Rows from block 6, named by matrix and row number. Each number is 128 + 32 x the weight over the matrix's rms, rounded and kept within 0 to 255. All counts start at 0. Numbers have three digits each.
# conv: 3x3 conv (model.mid.0.conv.weight, 384x384x3x3), inputs 360-383, a 3x3 kernel for each
conv.133:218109099156114088112144117133122102092092111134130107155094124064100070130112098105135142047155133104152125146117169123160122174119134158138048117159147098170129153070156110066090203088071082123138114153132093156201148159165092114142155127134189147149206090103102071130094111108141196231127185159178138143137161118127113159141120120187099108139095093135076128123098115170117097162174166110108148152118114135113112157152114163100144089114073176139063127118125081151076135118120128131124123127111113181121119166188102106091089106104107145122081073148120130172106119154121123094125168116089095165138125131095107160104129145148155108082145163126177127
conv.134:050087126214198168098127170081103074088076139174164117120144106135162122115121116125156099096124106113105073105158114087138135148078102130120118074158124141142123138132051119112111082133173111137133137156100194142145144162193120128158124139136109096146198114109192155089101106110143123165190157121095155146064117124119088105146118131137080156052087163123189145163153077057144161182122148146145140120103096101106092144109125099157159144127072129151156120136110188102190171128157157108137100135148154122065187144148117141115158106127145137103113155154083119218195142112138127092112128165155098083127143181111126147120154093106152139198140125080107097
conv.135:107121153116133124205173158148169132142101096068114165112099077164140104099095158092156152069125095150161106193154116151101081128113088109063035085126159136132137176125124111102085135159152109078082125143153117150153070097102130135113107111124101146207081090096113156179129158178091104119152177173097127122120129120100128154173129147093116101065144138126123137100150138126121122113168201171098128123114154178122185116165182056131165116155127148176091020083076116130133088098124105130150108082037198117074119178099126077045158176134098139140138108108115126109193153133152128164132164146176173125129171183054111173165129098191123112139153151148123116
conv.136:162130154054135123089092101097153163130176154135145143130130147068114080085092084140050083087104120182142126146127120106093084120148147088099119132117161092099098148112206112095071148113105117139176139120122060160157144137114075108195170121150108136130135122140125124136056142188122144121214185145171155142110137122113149119132135132152143156171149132132175126160148111080107115112112081109107185183090134078126121137151160143137142151105141183113105136108117063070064125160170107104077108101092100143072146208108037053126101136117163151178107157151165155149062098136110094162099148156153179160113097125150178167171180135136136075144133101098115163
conv.137:133162182224137088167091116088135173110129192107135148142108090100089106131120184108132182153142114158146150102121076104136090098107119144098130139117188158141104126162120113161130177146120182140142126140121154150154093122188160185140124135131226125046185149121196128084214184118110134114175139067084111195119117129115119144140103093139122172134099091102088096095096122106110160201185155170121076136095081149115119138088132156118121111101082113088114125108107142142129096098081142128147109122081127150092153129165165145152205104083142093113094133154164157171123146096104103147121115096128159142137107143124143129126142120134152169142137160132136141
conv.138:128135147172164118135102081131177111117132162178174108114179100096097135137153107136107184121119106062099142112128178138106149135171189107137144131127118101099117155145140138105126109124104113112060132106076183144088080144135142176170085109168085116177147107142150075146104098109144105149156095120113132149126149182150141155140130117063103129172125151151122089138099108132078101171153142159098117131123150126108114141153105123105188154119100133099082164155126157099113158094119129164161104123129133167196097163227156139099131156093172166128106102154115072123154101117136106099076125157186133175177089100138133121154088086146132113107128106112114196
conv.139:177134155142141170105134127109118137127110094172145113114162145158161153152129105105083100156112110105128117102128150124138162133130155118150112115146134090120150184137111138147138136148114153126123105142155124133166094106100115121124099120165218177191165102077099123136206148062153111054164152149098114101132103093135148120084098106126121114134118160175193179190176139136125163190176200143114173129151143058058075121098079111105117058084078096085122109118112203165187138092132172108110108136141190110127108084121124090047155091100141146148170132125124142144115131133114125089162114135155138153223169150131092098123095102143140109121131104097132106
conv.140:099112114108132148145131072100108122103138102091108133151152097101076091170139143145111158117142090119140078211170142142104079107121114113192129157075082137166111114096188140117147150117109117170209111123082105173167109107119113101123136133123109096123170131146112128104102106108086107121158143144104107165172112151121121122120130171153143149162120060157200201084114185108077139142077093108081129150166117085102154161133175163156139094113123106115117101111100128132117082094199075139164185150112129080070104100120164161118083116159181150125109087077138115103127136129057060095101110113203122110078090089142129078090110144107089127160161098128141142
conv.141:196159139154040050171164147135089141100115111124136105123113122154116108139170184082089144135129157153127092162110177122143148142116083078101095207212194121081123114096097152123150166119143173157084117075063138100114027084132197179117121103089134087154168086083116158187064158088141146140143144097093139149120141119126147146156152111098060091133119137117115141132110095105103108100117152092138144135121096187129135126125164121123109160159128122128115109129127068120111160200175129200106154152140160139157187101128179142095142104112136166108058071128153154113150171088114165159151154163125147139128167137127112064179147114058138156100138223104092088
conv.142:086097091157148125127057071089131194133147141166136181118178133172137106110115137127156150119113121101113098098102110099112137096140151082124097146122094098116128114094102076131143125136148092155140180162126076122183096106120085135134116080083154177180180167148127143151218238211124105100096143136152069096102100144146136149037086093109167196108097140076101081190138102113102136071082111079135178096135152156179205141134146106127093121136132221149174176153165115128107089089095176122105099119127081120141110096099068107118075133095109136178107094149137076100119109101137145135073079073119115123160120130113166188054147161167107106144131134137146119
conv.143:157054089114147142105165133085120155205171138158120137118111116124167158140071131153158117156079076184160139097099121137104112131144136130133145125125126074105105112153140160168086136117079201136127164089105109092174159109028170157091031127105105099105151098122148105138083112125190138161227130121098117121149146108153138128103112122144100090166133158106090139166112109145123071092110122163163119114113156153097122159149128130141134179099083143127092140118102110129107161116183123114126113160184127156127071121097102127073102088124246173185110140155089130121124146112105108155091166132116156174119145167136118107135122128090135151140132080143129131
conv.144:115108119106155143057056158098110110114146146121181171149153148145125086134168097140076136070152104092149126104123171122103103148158175175120099190186068101132143094090070068122135150158166133109093155160126107144071126145147129103067153164163131153102182096071220107172107110117146133100192146069142161127193175147222169130115124085115100140148092127113119099171127110183138126176165136192143094114096129119137127118130125187100127087109154125140145137124099138144177176145140174158148126162175157134170219139129147177122099101097104057076125156113146116110131147134132201115102157146132134122163128086175173143146127109171154089139124166098157106
conv.145:109134151091144165137134157116104131157156164096142154163132166095100097095080125121132124103145133154156133108112102097155116059087073148146088109111095138134145177145175142096122104140124108078080155132109120116160069111074078078086094116104157111107145067110115126150132110128177144166213127091089134189150148134113118108145147173144100119103084074142163146189130095192119137193145145119088127119141160127144187148179083177133129075083103129134099115134125147146145175127071174180192095101130095152117110133148108158085106150130152120136153184143138149157129110103138119171133095116190138131154159188156130158104127127067155151142131109133115158
conv.146:162137135090100153097124119174093137126097081142099103077082085100099134185120103153056100053156137122119153111074143111150130116149157139125104114072118155095139173128114170142152150116124137124112157153116165102077171161048117139155137183110052152154128114147117113197113065092113066122107146176207160141116129154108134170158134092121156159024077132139139099105098143113150119170146092099095118108180153107125151121137134145152120126086112151136097171142139157152093101116126117103154149186105094171081098124036137187143163131140182156133092151108114145056119141100126097135142139175120121193121134141134180186135193151094111084116176144131200117
conv.147:216185165159164078153136121109126146174180128077088107109142164061126176097131138127126084170103164131113166116145189113122087130162141120113204090155154118141220131140128139126112136126080129134171207162139128130150133148053100109102116099095113165152142173147138135163110155167133114089146130131178162121129152176113086081143099114097104129125096084117106127140112107159112095154154140125113081149107098173163125113114122127150110133068057075056138131127105130102062132138144082087119131085070173203133116121133153108056137045101123165132128140165152123084117116125132156075107087128168166151119124122127144129172144136080121153090140158190178101
conv.148:125152142083150137149165177131142116145095129117111166103126113123121115122103084156138106138131083115084095120146104173090118149102108154128108081061085073081092150116151168153106128115102126087173108158142110169183165235090087055169190123150046133108107188180101111158148098158107160129095140127107142083148104116165107132167222065148157102125134198093133116103120074160112132123126146097080084144133168150180128180148171119093140075116168093095116116089154145136055155167138076103155154163148219087104133105082113095154099113099088087091186119115117089105145141120160116144156147141120163196136132157161108084075092146044048117141142150107092194
conv.149:156116179141114113117110130104098162098098114071090172077091115145129091133130122108138179103130186056094156109096097119122109109114102084115142101094089101101122137136171078155172137190142146098101156141113084102130191176157138130095068156090101151155118178116162164116092093112134130093157137156119075103162146146162115111223117128135083159163141105151092106145124147195151152108106129099126139102145186139107110117159151123179132096101116132103182096117176063114149094097152159132163093092181072129199177131132061133161110116156122103164112185118129146096122140136131142063168111151156146124061127122109138116143176127171141105172138196110134122
conv.150:117116097158146128109157178139160172111178143142109129092110124151144144127157157142105182102060089133162100071103096163149152147149117151144171091159168109101103170108074130137143127130135141155133157172123151138146152074137123121131161120166159116096158169162075108146133162130144110118123130133139168127160137152163130100092111111125113087190129094104094100151168162180151148136114155165147141138108098126115112135099118107139068119120098139140136155116098081130072116145128149162115106131049116148179214138170057118150114142104142121105081102158139099096114102130204178194093078086100154119160155109141127101139122132127136231158104169109119108
conv.151:155183208082139144154135139173131140116133080111096122091108121188151148116141154049051102156121169088115095171134156149167158125116148088095152141128137093111167111098013135118099151150119106161180151155169115149147101039043173111098147116130120141172119141104111151153117137155103141124087109148136117138136105107167156159167117064072122148120125129119101136194134073128165179122178139105109113151139183072071133130120112142110132169158211113120122140122109124174118026067116137123129160149144087114133109100119180187208123131120080142071091066068154119112115123145037115096125115107147153096096089129168142107130147134065127190163121102124125180
conv.152:108133116169129180184144138162145140150080098073085091060154139065126126105164146067114138110112173133147146108170113093115084065086135100105106171144100183114120101100146150177211113118168148129179122145170097098145247147119130112103127086041070139138161107081130184138121107161199134164098098167110158153135135126078105148148166088116119104136153104100133122163160135102164116088101113171138135131065106165177153153131116138141130163049076134120100117125141173166189174111090140134120135134128162138145108143164129122199193131123161134131127137144075083138083104132117095138091121134118151131144112129136088115138110142163131184070098189131143123
conv.153:146128129110140179115130109229144153164097150117144128143117104105126176134093129146141150164143120125169130142152135118144142133098120168093201133130144098148141067085128134112150129122136154170077094162158084097167133121166130158071119131101136134059140138146150100111195104060129074152155133149156096129142101092149140138184125188116085112087145167110092212131127093108100074055105228160084120144135147162091044157125089110163117114087112125113112123157141161106145153091077149139089189132184067099149151113097114154066115170133110171105154143122101120120137121111113110078153155059144134107093111013142118046155127134141102066116115118103132098
conv.154:109128087116071155095092149099114118109116137143123066045109166061118132112089055222154148136151170091142133096118183107145201124118135144134150121126118117155132165111123118131177117102117098113123124105111120064052215170102165109079102136100101152118146130085072121105146048089120142195103120112110112152119110138103113097117134133168106026111123149124062070113119155101097142100134087202145031126149124155144106175129131131166176159120149164152160130165182124138138119147210094156053178164143108137197156106117119110118186146105116094097106122152103134146149140117124113154099156129124126093120118130141125138138141184187174183164115052144110147
conv.155:190118179162099159114128140201082098108097106132131184120114061109072080147136147096120103162172135175173130160128093058091086140149124113128121145121098142125127140171157108122130133121148119114128189157161167175126071118123071071114086115123124149123032160174099127094168130173111069062101101122134104108143115142189155121152111140120131180098124112109127074148115157163149159147142136136169157175110132192142182099106151162154167131139142112086095144125111174117148144108126130109104143128144202147106164133134156136139136069036098134130103120132055081106131134154115124112102089107145106134095120121085124117182182121130140124066140105080126119
conv.156:147128133213130145168119121098141150111107110120110141136088153121134116102106111085101054211119094165135123118115076157149107082070090228060109076076064101128146169149143148167146134153106084134096221137115121089117121092150099160062072155122209142170081105166086154167067138184125137129151110151171145146100149161127164164118118093061078125119127134082081106149110074118105134165112124125127105146113110181092194103077091148153112142104111125119112145109148115111062060118093154155137139095090147120131185094069181123168142096147062114191129136128130155176136113081181107126097144113165107129166148157123130136172139150109121099097125127142143133
conv.157:141114176125108107194161189085130152160142149122102082132087108103136142152160094144155176118111115079108105156117157029138156165181115096099119135144135093157134149137123133116137184126122126110124093108130151120108120112103207194174187143132203129078174157136115132135137135146171128145122197175110125104139089118119112110041081066189190171139148137166124074072103226155164095178132101121127161029112157095129150082117123129189130136130081070165159110146109110123136092144170158163140137119157096097133203152170151127034130144125119162115112102100154135135128114144082139084105116153184166166127117092127114084105111147050121121172076147199145175
conv.158:088104149166108211118114155116131118116128126146084091100107090098117139143138124107160161131141143130163134090133072087167151120150133048169100062167113095146102082179112055122140136154117118114098122127149075131149204093172206086104144120088147078138151066145165095130129120071124070099113064103129126177112133174140098134104122133166101120151116152194123118151114159156138154171086148123130149137164099218083193213109122167141135067177138072202170067132112162077121171105159132093122085229095075250091059177040100207129088240101157148147157114111153122087160108108118118158155131124141112118115127150115122153098143142191078212201049121169077089
conv.159:108138120128151110159115113109138116094114108165120098116122182118151186142143146163177178064092138107129169127141106144104118163153129123141166094104094157168186081102117159147086062079033125133138139120119132153144171189184078118093146150143128110207139113122160086082097143160119123131124109091111152180112097065142125187121179230133127127144121108102126164108113156175132159162123213149117187118086081172145096148123134103152123155094140158141195158129155143167173102103119151182180146142144132085042145196191117155137114102071148165116120149095099108106132156095130067147123120117131150122164096071164130130131135168038098154075049132126210255
conv.160:152123116086146143114074098132095087140157166099137196119116140116133159136154114083130132185130101126141117127131107121108115155103065148133133092125168129142115098127106131192081112178219123139166170078082149152131099198126109159205209153180155153083122153103138174205121128120180131158196100099143129148104130212111110125110170102125146141119164149163105023107136117104133142111078142060127163088162112170182109063125152073147108111133118088093129135143149146146114122146168095102160106054097170175131161114090165174069122150150078121162148079138202157118064121143183155134194150155199165119087061106099111146096121173070087128083111117179103075
conv.161:146176171120105136152141081128115052142160188190126051154110106138105150135124158142129124149137086173139086177144110089118114111125085122104119083114187121106113050141096144160134069111090174169124137097124116144170140149166186167110094199205090142148083091134117173225140085100074137178180124147114112114128163089151140120131128145125140097119149186125131146088162180121122087079137187167139141143135095158159152151162070198137103114138158121057063119132119062102126121160176152120145115105083115135184105127109110117125123098144160104088176105132125184193115087073149095112152080138131181157144146146195138131087109123167077097099059060143164070
conv.162:140072106152113168181153140185136151130100119139155140200122085153163106119102117092107155086135131065096173170147097130138184092100175182155124063126155099120129112101137118112146070102160103113121197138148145151128176158118092096118159128175220174136083098149120057097091130100097159065046108051121119124142106081149115168171138149110095199144078108202131099109140102121145129054146107168132125074101198142168098122109107170098097101136143157175144117106136128128090122154134078123142123110120078149109132158140139061052125144084134118117082133115134117097130121115110138105128143092148131148130131100118127100118146129113106159080153127145127129
conv.163:135126183082098194137137137071106179173155098133115100122164101125129141142131111140129098139144172102114125132124145147149118172150158138190163158108051122137081161175128064162148160087112154164108096130096136156133083139167169105043182131134060093099141141139170161125169135101127139146139166190129120131195133123103086140043121126192110088094127132137053102126098119120138129191197138148148113124081088152124153160121128148144132096103167168142086115117095132154091204137131185107119175172111085116094192182196113117064174122108076065051147180176062111138160091122118125133105168151116101103185122128177151159146121120125141191121106068107133118
conv.164:093091096136141152180145132138123097134143121031102112131140146141140154095098169107120149143104099105127110101102100148159200084116140164122137074110138089123163159180093087130113101158138138124156129132184163115167141136062129115131109161103172177115128106092152156130151117150066105099128095112106137100150123062165148107093111096151138128105130148117116149178116170087092166084160111095133096121127128105109082125146192115141046134143148138142210063123115144165143131162178167116188184116101124159134168187133094051065132176201122089100069092161124153135124163137169147087138128096108102053115130132059119103124112088151106077101157113091138186
conv.165:069131150155190110124144150166167176120163138165142093203133102172125104083149118105121122084143143115108133122112099143105113098098137131133116137095091140138116139081145069150197158172144091072130108122204091102159132168171177146145152128155194108116154169129146145078179138115078109120151183137181143142100114140152116128128159116081135106140170130174132076122139104057123149101132146096088143108138195091183203185134106118134135144115160097121114104111106068127087152147075168189108025134138063123162131169134177133141173106136180108087121131080145146119153122099117104167118154124093148146144109132138131149142117150093115143120078071133131133
conv.166:160166164129132149110144182100125099140142118106154142114145144161131129135143237126141103119133106139123110094083121146167078135134142076134101130125134079138105106119066106067015157147094128107130120087137087112069143121113055123117101103090200167099172162130150137173145122122172122113079103109121116107116145141125113100143133129120152168188183181144112097136094109192123059146120101176167109208158105110119155137069120131118151145122065161180095157173116152188157074129179136098036110151178071100136136113088109102074124100045157121109069104098133160119100137138148107101162141101137119183152146120130146120198160064156141099133060152117109150
conv.167:116120151144136101051108130165105111089044086122151122127085123164122092143152144114092091129135151089144125145103117138175159078101141063059092169119112094113128091119129119132111101110080129161154078093082150166122130145160127103090104157231116123118093123126116076094208140116087138186108065096097110133166135083139090091051060157154107142091133109146105112134136131146170127128156082122103139117107119099107139212155137067109164182150119134152104121156168112131159147125072088138135128123190116097118086128170144131153196165145180174143085175117085150102096163112042117103179154082111107120157153122113144162125097133087099165175112148143152155
conv.168:092135160108079095127192167080170173113150124142100091096146086114128134124109113121154172149165116190119117146164137157113139161180086077159139137168153113118094161099144165165135117146139114149122185175129124116139132172113132044135137168173164092133130151133097190159146087081092126073157135093139109174141150135104125150121110150087154136118099200134128056076122107068155191181119128188094136123096113070124097075157168087107208113091106128079147118134150130171184105104160082120107108162152168198154158162144140178064141082136145094068139147111169156157132138149161090149142109130176103109143150136115147154132123105117131223080139139053102187
conv.169:142064087129104153160181126152146188112146123104108109109126123092168159119106110131072140131163094095015084085035136134030135131171126102201154133091127097150087172086066114135159177133104109154150159146073107121156142158163134143138185137129171108177088143201158140141155100116103138121112129158177150159134089106155125124133151164119129083129146096156124106113111122128086130138227124143163082115127176169143142143160131131119134109117170135175118114132141162219149132131107133138126140073195159140086128125131173178061138106068119085129070148118101090103154138136155190219152193122137134167163180135126141139136127141145163172115079111086071085
conv.170:164180162125136091051078075149145123081169157144134095107144153159077088088117111087122178144078171125140103109144153148124139136091145110078126141140110152104118081092174127146186118164160159174052079108087154126130206117100133119120132096142133105106167144129155173205118093112044177147157160145106144142142179101155148116094116159182184125088073143116098085126198146150169103137128124132132167139133097102100127148154114162120082148163206111099158152114157074086165109191207171148126117130132140129160161141188091122101142146168193160094147124117156110126124116124133141060196120119139121179144139114140150115154182147132141119167133126126165148
conv.171:104130160063167085127134158154129180126174206073119136132114082113161102128178143116148165132145122113089121090110177111073141182130132124175160080080099152156137137138139083150126116133147109104120170136139114163151135104130168143136134096108082082129063126124161146090149186168122140122106159190048076114209124081155108115123126220118128138114141096165133035125128136103121210091158150091141138089149089157164111148149136104188148119117161116101174115114127113119140155100162102165149106100095132084076138158111171179154126119074202124115148137146093138150175109147133161206150111116136159105129180168151179152102112106168120153150128119124101104
conv.172:154126063160151109121148200129113091136145109102129187132070127124143122115144098123068176091102160203109201138094153135080149167137138129125255130113106130118115140179138089114144116090113176115089183116097167125144209150234157147127146139132160156160106145144114109040118115069189088076161131124128129087117144112115156178101131162095142203128131101070120178162139096084138099090178171055135110145137122069119093109127177110104029081102186113137124117114153115151154085147107108096188212165175173156082134149150084120142125146200119114107145125167131106128158144120093098169068104183165081141108084090113126146143157160142102118111147224156103122
conv.173:171151151148117183152166189114132176042116161078095098117134154080105127175184157077138133111142162078120115037124087092101053101222190066111117106111115123180171092078128169134132118122147148146158122130177183151157142189225100109117123141126153098140176138089148113090153128114218104101127117138118124127103126135151131090149118071155133130149097076168168154047065094156151128194159136154134160167109127094095134122096127110111160119085124105137142144151147137180123143146090163121116001067103112163114114123098118126058177146050143128100143144116113141119132164127144121148162139146132110081146115183128148175142146137087109151154130135091132176
conv.174:194142102115077108079126124152156118081155129135138164176148166158159168187183153089083107083130179100094086113100098177107095094109120194201206139144186087117122191152191136126085080098105149141160136137148203140130150150116127079138090113131143089171133086107140131119118089119132139079088103123137123100129125077132147139178114081182134104139137148067111098142154158201139138087080048174111148114085116104086065118088152118135140117120102139148162127129159068167123097070124172175140127186101120165085097101037133125163140093101148101132184149176094122145123126110117089126157148151079094101113113098097121096179153143146151158139125123152143170
conv.175:112127147101140124086129132156113113140160159112083168103128156101130217142173148125100165124097130082098152121113154163155131177143089152104150054106193171085090128121107122150136101090099081148125137160097097125168139131156096128094146126118151140108090113129103106115104116123231168158155127121105127116123092102097144154149193119122103077121107130108154155138132068163180141079156220124079118133101094106185145127120095100127083130166119161086132116108154151145131138123184207103102196042117189128188193161162144165069137109052109116126113115156154158140139149106099110107149082108140137142133129089098115134124099082149142132125116119138152144
conv.176:170154173100111147153131154132159112157126126096134105103132125132122101120173201176108176173142158122103080119125119178119125136081068090138167118138127109108106129165164077092112124114119173112085209132119154166129076045078108085093129120124133137152122082132146135098136138205146152069135148123166205172104126102129145146074067075154124168164132140136127148116192165147161160202142152034059124067093070059111226149155131166128153108090130102149184077130146111086090143112103106097126120133120139101106173130140181134141132188167088095146145081128160132131113143129088121165183146096155132118109135134095136128139162124174113136148152167106145150
conv.177:096090142170163135185114106152142112053123171084158182121170155127123107114166152136128066105106098165092095121133093085129105148154174171136124081133097167154102136123145105150170125133100070168107118162165141164156079175135148090076092128081146165122105143138149111159142141145136106107139066076107114196109126194122116115110137118135108104128162110169117174107075123198125153165085122085133112115157109115083096140096043146165159087136114104092151163118130186154142103147142186151114158139172098067212083108137178183117109105093153066111164158120146147114093132119078160080124199111112147153085022078150132140101157162115123136203126105168153116
conv.178:100111165103147165136141134139126083171091141141125113151074132122121165102092063084111159194090094121160120076105136099119149098080147183137113152118133133117124084105150170158128123136132187162165093125121095125102121160142121121140163144083132143124168150136139182119125129114183108145171091097149086093156142155114179182123124164113178151112123145083146187121165196071096127070131157124135075134115141126153141101100125202175153165217095083135145136147147152116123125124180132102100149118099139069190230152085137120104146152109127123143033053106104139145136133140194170099189128077162149136105089128156087071154163185128075112093128141121121141
conv.179:133129151119105145137101155099138159090112182105131176119137086161144144167087087192134095107135147054116130146128096108124163086088138136126072155087108143133138111151122106135143133055130146138128139109126165160162120052141150137154148168089110131087163107108173123079173190073164143062133111112103094136108138165139152131102122104129169146143109094122132178130109150135147072108142159117119141097109146107087195089127141117157203110133130110118147110115125118113153133074217134140043134162150132131112142167067125120139104118114096168105155173119102124155155078115152150147122149138110094158093120114136126138052110110090083148158069077177135104
conv.180:117128130139170092072088151149135137084134131080106113094106171143145058134162145165136093109134083082142135068116156106127149065128165089077117141102141135126187117103151135143115154174128173147143111115123094096047125115139171141212113136172092130151080101121090137138115110157048142148147172172124126100111147129159134109106169090037100130120189148106106159070149136061169168091071133112131177083181163164106054110110132079106101143154125049100153120172124155130141093115124145156110035141127099145141119081050197125082054094131046105205023116152094108060142101129151129073145071108187169158088118091118137155164122147205172124160106088140142190
conv.181:181148209195169135136132109083103145098104130109122115145159159125158109124130078131193178115132101146137139117131150140104080131157121131128116130108122161096089119127144139104153021098151121095083156170149144128081119142143096091097141120168139133118107120102133151128139133177102098110076099177146120149109112079118122127140115113089088132125125102107140128168108094094096102085092058110130146114104093162178158176167132175195140164177136144205143121168157200165097169100100100064055161152137154113092076130133148113092188119111120121158115141109127064088139127191138157137088079090141108149128121103115140132160154154113136086123142124161194145
conv.182:084083145139152129137123173161127132159082109126125133061159115140148097154139146105087100133130128161124119102045095183155141151099141172196151102131135092105092017120151117093113072144130109153114100159173116144078166169160130147163146136112092204247141143150076086148174130084116114121149121127102166128117096065150131126111061075150140133090076121131164092121139116117122121111151150147152167127134147144124125118110111072097148144129131162154107132117133193223113137114084182131111158190129185133136184122105155166090167143171135150141141078070103112080118136114059169192132152120119114094116159180126152157103103070090207123222209123116145113
conv.183:087140122075107147105063025113140167143107151186142170160131201122116136128087102124124126139140175156154130181135103163138131171134132119170198139131119146109111082078085116123139188169137058111155130156154121146164126083163163138178129183171176105124158127137090097188185123099145142070236185174137144167077120132139149142114145127120117140040094177106123154166176154081115118137147119119080060151086070098123110104122064086156205161164139167104073146120056084111179108146178147115044141142172124125159144168170118158122081133091124166137097107062144192175156149133150138127118086133174161093116128098110142142091121140138089092166154146104113152
conv.184:152100111087107099097103181148105064186155121130119118170121096146075156147159190117115106121129182169112147092157202082106108125116106102121165089135128106092105149113099174167109113085114117097144134131144104130161070126191080124158072135117125150162123117097125140110154127111151144083177162132106157140126127154158136143142132136127145181079090102137140137083137179136126123153163205124146158142137074117117139139079112149145194123121120128151146125113144166170150105144115172176103082050041138155097210183182120123142109183175184137077093110150093100151132128132141167114145182084157147100139113104128119092149151115117138125089146141122133129
conv.185:072107173070144138117116114147168084155089073118139098186255152065106146134118178072156113126102151100102127047121140142128079086099109142141151143130137089129138084128136149128119118157122138111131055112175106104080161094143133029071162120161103113112191154140159159115089153186139117189120112156113158133171148151168145121167148055124146085146157184115138116108089088168165194075096159173087103228130041134131107137129121104100127062169119122099129141133115170175094160129106137162126162140090161117077141094072139126070160151092096156103122117134146090123178103123115140113087177134126091117171103165154119099146106104080117113153165095142136122
conv.186:160099151128132162156152130109158079147151105151132086176154162119143150110095109138107095097168149179125120129113112183156111145160104191211130121110120121098103143140057078154174120126142160090097107147230078057118117127131097067108149127104174122156114095180121122159172112112150141111156129077096076090139118128135175136121142097148165187148127102168141153101123134161183166099120152103109160149132127063137157144155102147160152087164175125099139134139130115135123119132145162168094122107055121104066171197141096198171148163116171099080146149141147118121177153095090105112156087094159162152142125126155121138119190140171122077152145170176139106
conv.187:105099081146141117112121121142153099104146153173149147109121168108129150158160137149153168134120093089098111089089103134129115148146139123135157142126123131143142059085097094148098104102115125117124127157150141145109160172206054107144089108138157146184152129152141156141071083093113095127116091087112105098082124140148138131116132163157175143077112141161160162098115104129142125164121109101139181090100115114113122072093137127122128180156132108167164145154154108114163117119124138131147101144155105137118177161153127101130135185195104115076128118164098104101144128116153104098132144172134107133159128086107119122125148152154172241112150166135138132
conv.188:105115134092109173126126115126106142134134154129121128047103110097129093137125096127150141167092122100124129104108122144117110141112113105098063178134101157142177122047125131108128125125120105134116085121152091112128166136043131144089145167076167119103178169108092181128129090181062101108108127082146180135057144111163147140139137106174158115101109104099154116123134104095150150140124126067090139116159242187202220113155158130157149149148107118151184115127107151144089071102096124145194122110100151162070131075058173113097162120080107100136121118150161143115110122156158107071133083099113105132132126166104122134119137189136149154192114123039130126
conv.189:136117115180125039120179116109096129172112108184165099139133073121097153138185129132090126074110135160142056096114140137145123058125145137179142166138109136120140132123092077116128148207135084112149105137156184117148128128159122120118000117159104183103119071058158171157142148186141138185144157157147104071120120166077117087088111104131136126179174129120119153128124128160221155149097142157150196098109106124159124146150113102061148146113153109137143151096086189132198163117134089184069183174099148117123080129107127139114141172134145117074155131122084077150105159163127107121126108185158077080139138147116128101100112144145100140127142163110182163
conv.190:133134120152151106196130115142135085135112115144133123069103084078128119098137155155114180093100065119163120130131147092084105125142146166141152116140141198167124125167126133122100150130127134162074142186137082157116147114167154096147113142194113148154120186134126128073130114035161148077201138086126099126063126133156138128154160141137130092171112135161168079126144122166121122104138136132097124070116155079112202089106144117118160099122156114085132085093091098134100089183137156115069156134081133139104155181119107152138116147150190082080115086205105141148140119089090113157111093062125111102139088114155164160063127137109083126059072104157150149
conv.191:088072111105140121155097080134145132073093125154115085111076165099081130154109114153165147147143093118149162137157145106159148157118107136108111095146102192162179136115127142161094077100144191121076130127176080156136116130164139147121115112083093067152102089176127090150237074138189119072154091175055139149141157093189140136193141117139101161157102115165096148128105138117128128083106129167134129213176158113115144113132129095102148114160128135142094178153147147164145116124101108094139107134135090171129101115126113116191134136136205160078121092146148141106130107085127186189193144083168122149050092101075100125147157174146146151177142131084168166
conv.192:104080161195180145091089123103138160115168130175178160086101075140168041133104131087109092118175123109121166107082104112144109106143154060130110140121089215125116161160174069117122081117149163099115164099098087141099095131149189113072134138137151168203104158135167112108160069142149061064129153191144169131081152158131092154119119162089108108148125113135126116184165150110123139094166138178168140135113165166179159132070156102113142135117120134134107154135100153149094123208090108118120114090131076130056134113108173146107155152073131140150143170129103133127094120131131174195157161089135149107119167187169185134117144178147129058145121158123087102
conv.193:111165106144175168159131116139115160110136166140166140093141135107115109100127116134160201110129133099129113150134166096092139106161136099136098184162101122128106120104054150135091098176140095130057121169143140176196153226204096167099104130160158154171099132176109094100116121075115155137124181135123130154127131174130135163126096117140175166111141109152142117136171118125136129078122165145113118087112153099100102189168133098137149168149153148087068104086082098179220158144111145127154118099139094117159200129103075141125169164146130065136124100174118150100130172108161131095135113146146112123131142147105131213101127188197135110140145149046117153
conv.194:042043159193123119125104093153134133116116110174139119091131139132141130156123175024098083082129129038133157052125102051112111097091100087132124127167134189163165095123148132138143142146126139196185115098137147133148160209110146187117139118103099114077139146086168108129164102149193132152171096127069097130143112112146111113111136162138094075073099135123151181166132133191118129120060058183218170058109124144162150137088122107120078094173137087135155096158138160132104152130177119090149128101132119119144105067146150130152100141153105160132136131101119103131137114134134211115091122126083148136052118159120151126066111100125175164139110125131139133
conv.195:146156139061157146107163155162156163154124123128134130128142184113102108119123144170114123148123140103115168120115113138159132124139123111109098137150103127160135084157129120120075121165156144145173127145115088104146087113130152078065211124082102123092195200154167146086114057055098148140165163153166194114134131157129129153157144157172108124161147132141133168181148126162133125157176108139162151093109142119105109164150151146109094116110104149154171129121178131103120162163163087104148127192200081130150124171224126126124154155127141155147115148170140091094182160123166170186118101134138105175114146107173169149057134155124116063134123099158104043
conv.196:116125173073135124102096112158147136081097157108133144119136106111141080111121171092119116088130134144130121060111132129105141149156146188174065105097128155154109142110143107138171162097093093149154055101115104143119174182087123152115125113175124147112136136151106153146136103032144129116085153129102127189133130129067154114152164134073135114082091146154135086122098086155130143046063160154124178107095124135164130170095098101156141093129179132114108129110154149103086164136109101168150132085139108123216139135166113159153186091101108118114179201072140137082123104124111189163129143065126111130079112155090147175149139126068171130080149089215143134
conv.197:142118140125104145146143143128149117141119108061092130091127138087109176162112151186189172108122156170108140124159147117121161132159173123078068094086124114081089098106098156179091098158128068128071117158151137145131157126156075059127131138142157128139138098079056061092142157141165144099139134091174144144140119099082131130162180143125163126145144146148074144127099155139100122096078105050101168054116168207206129178142073134154105087145070129167145152152107132159180155106095091088112090116176142125105089095084098082065150125069152055049145134122134083155113112097082127131116162170139141104100141133128138112092143156150149096180101063159143130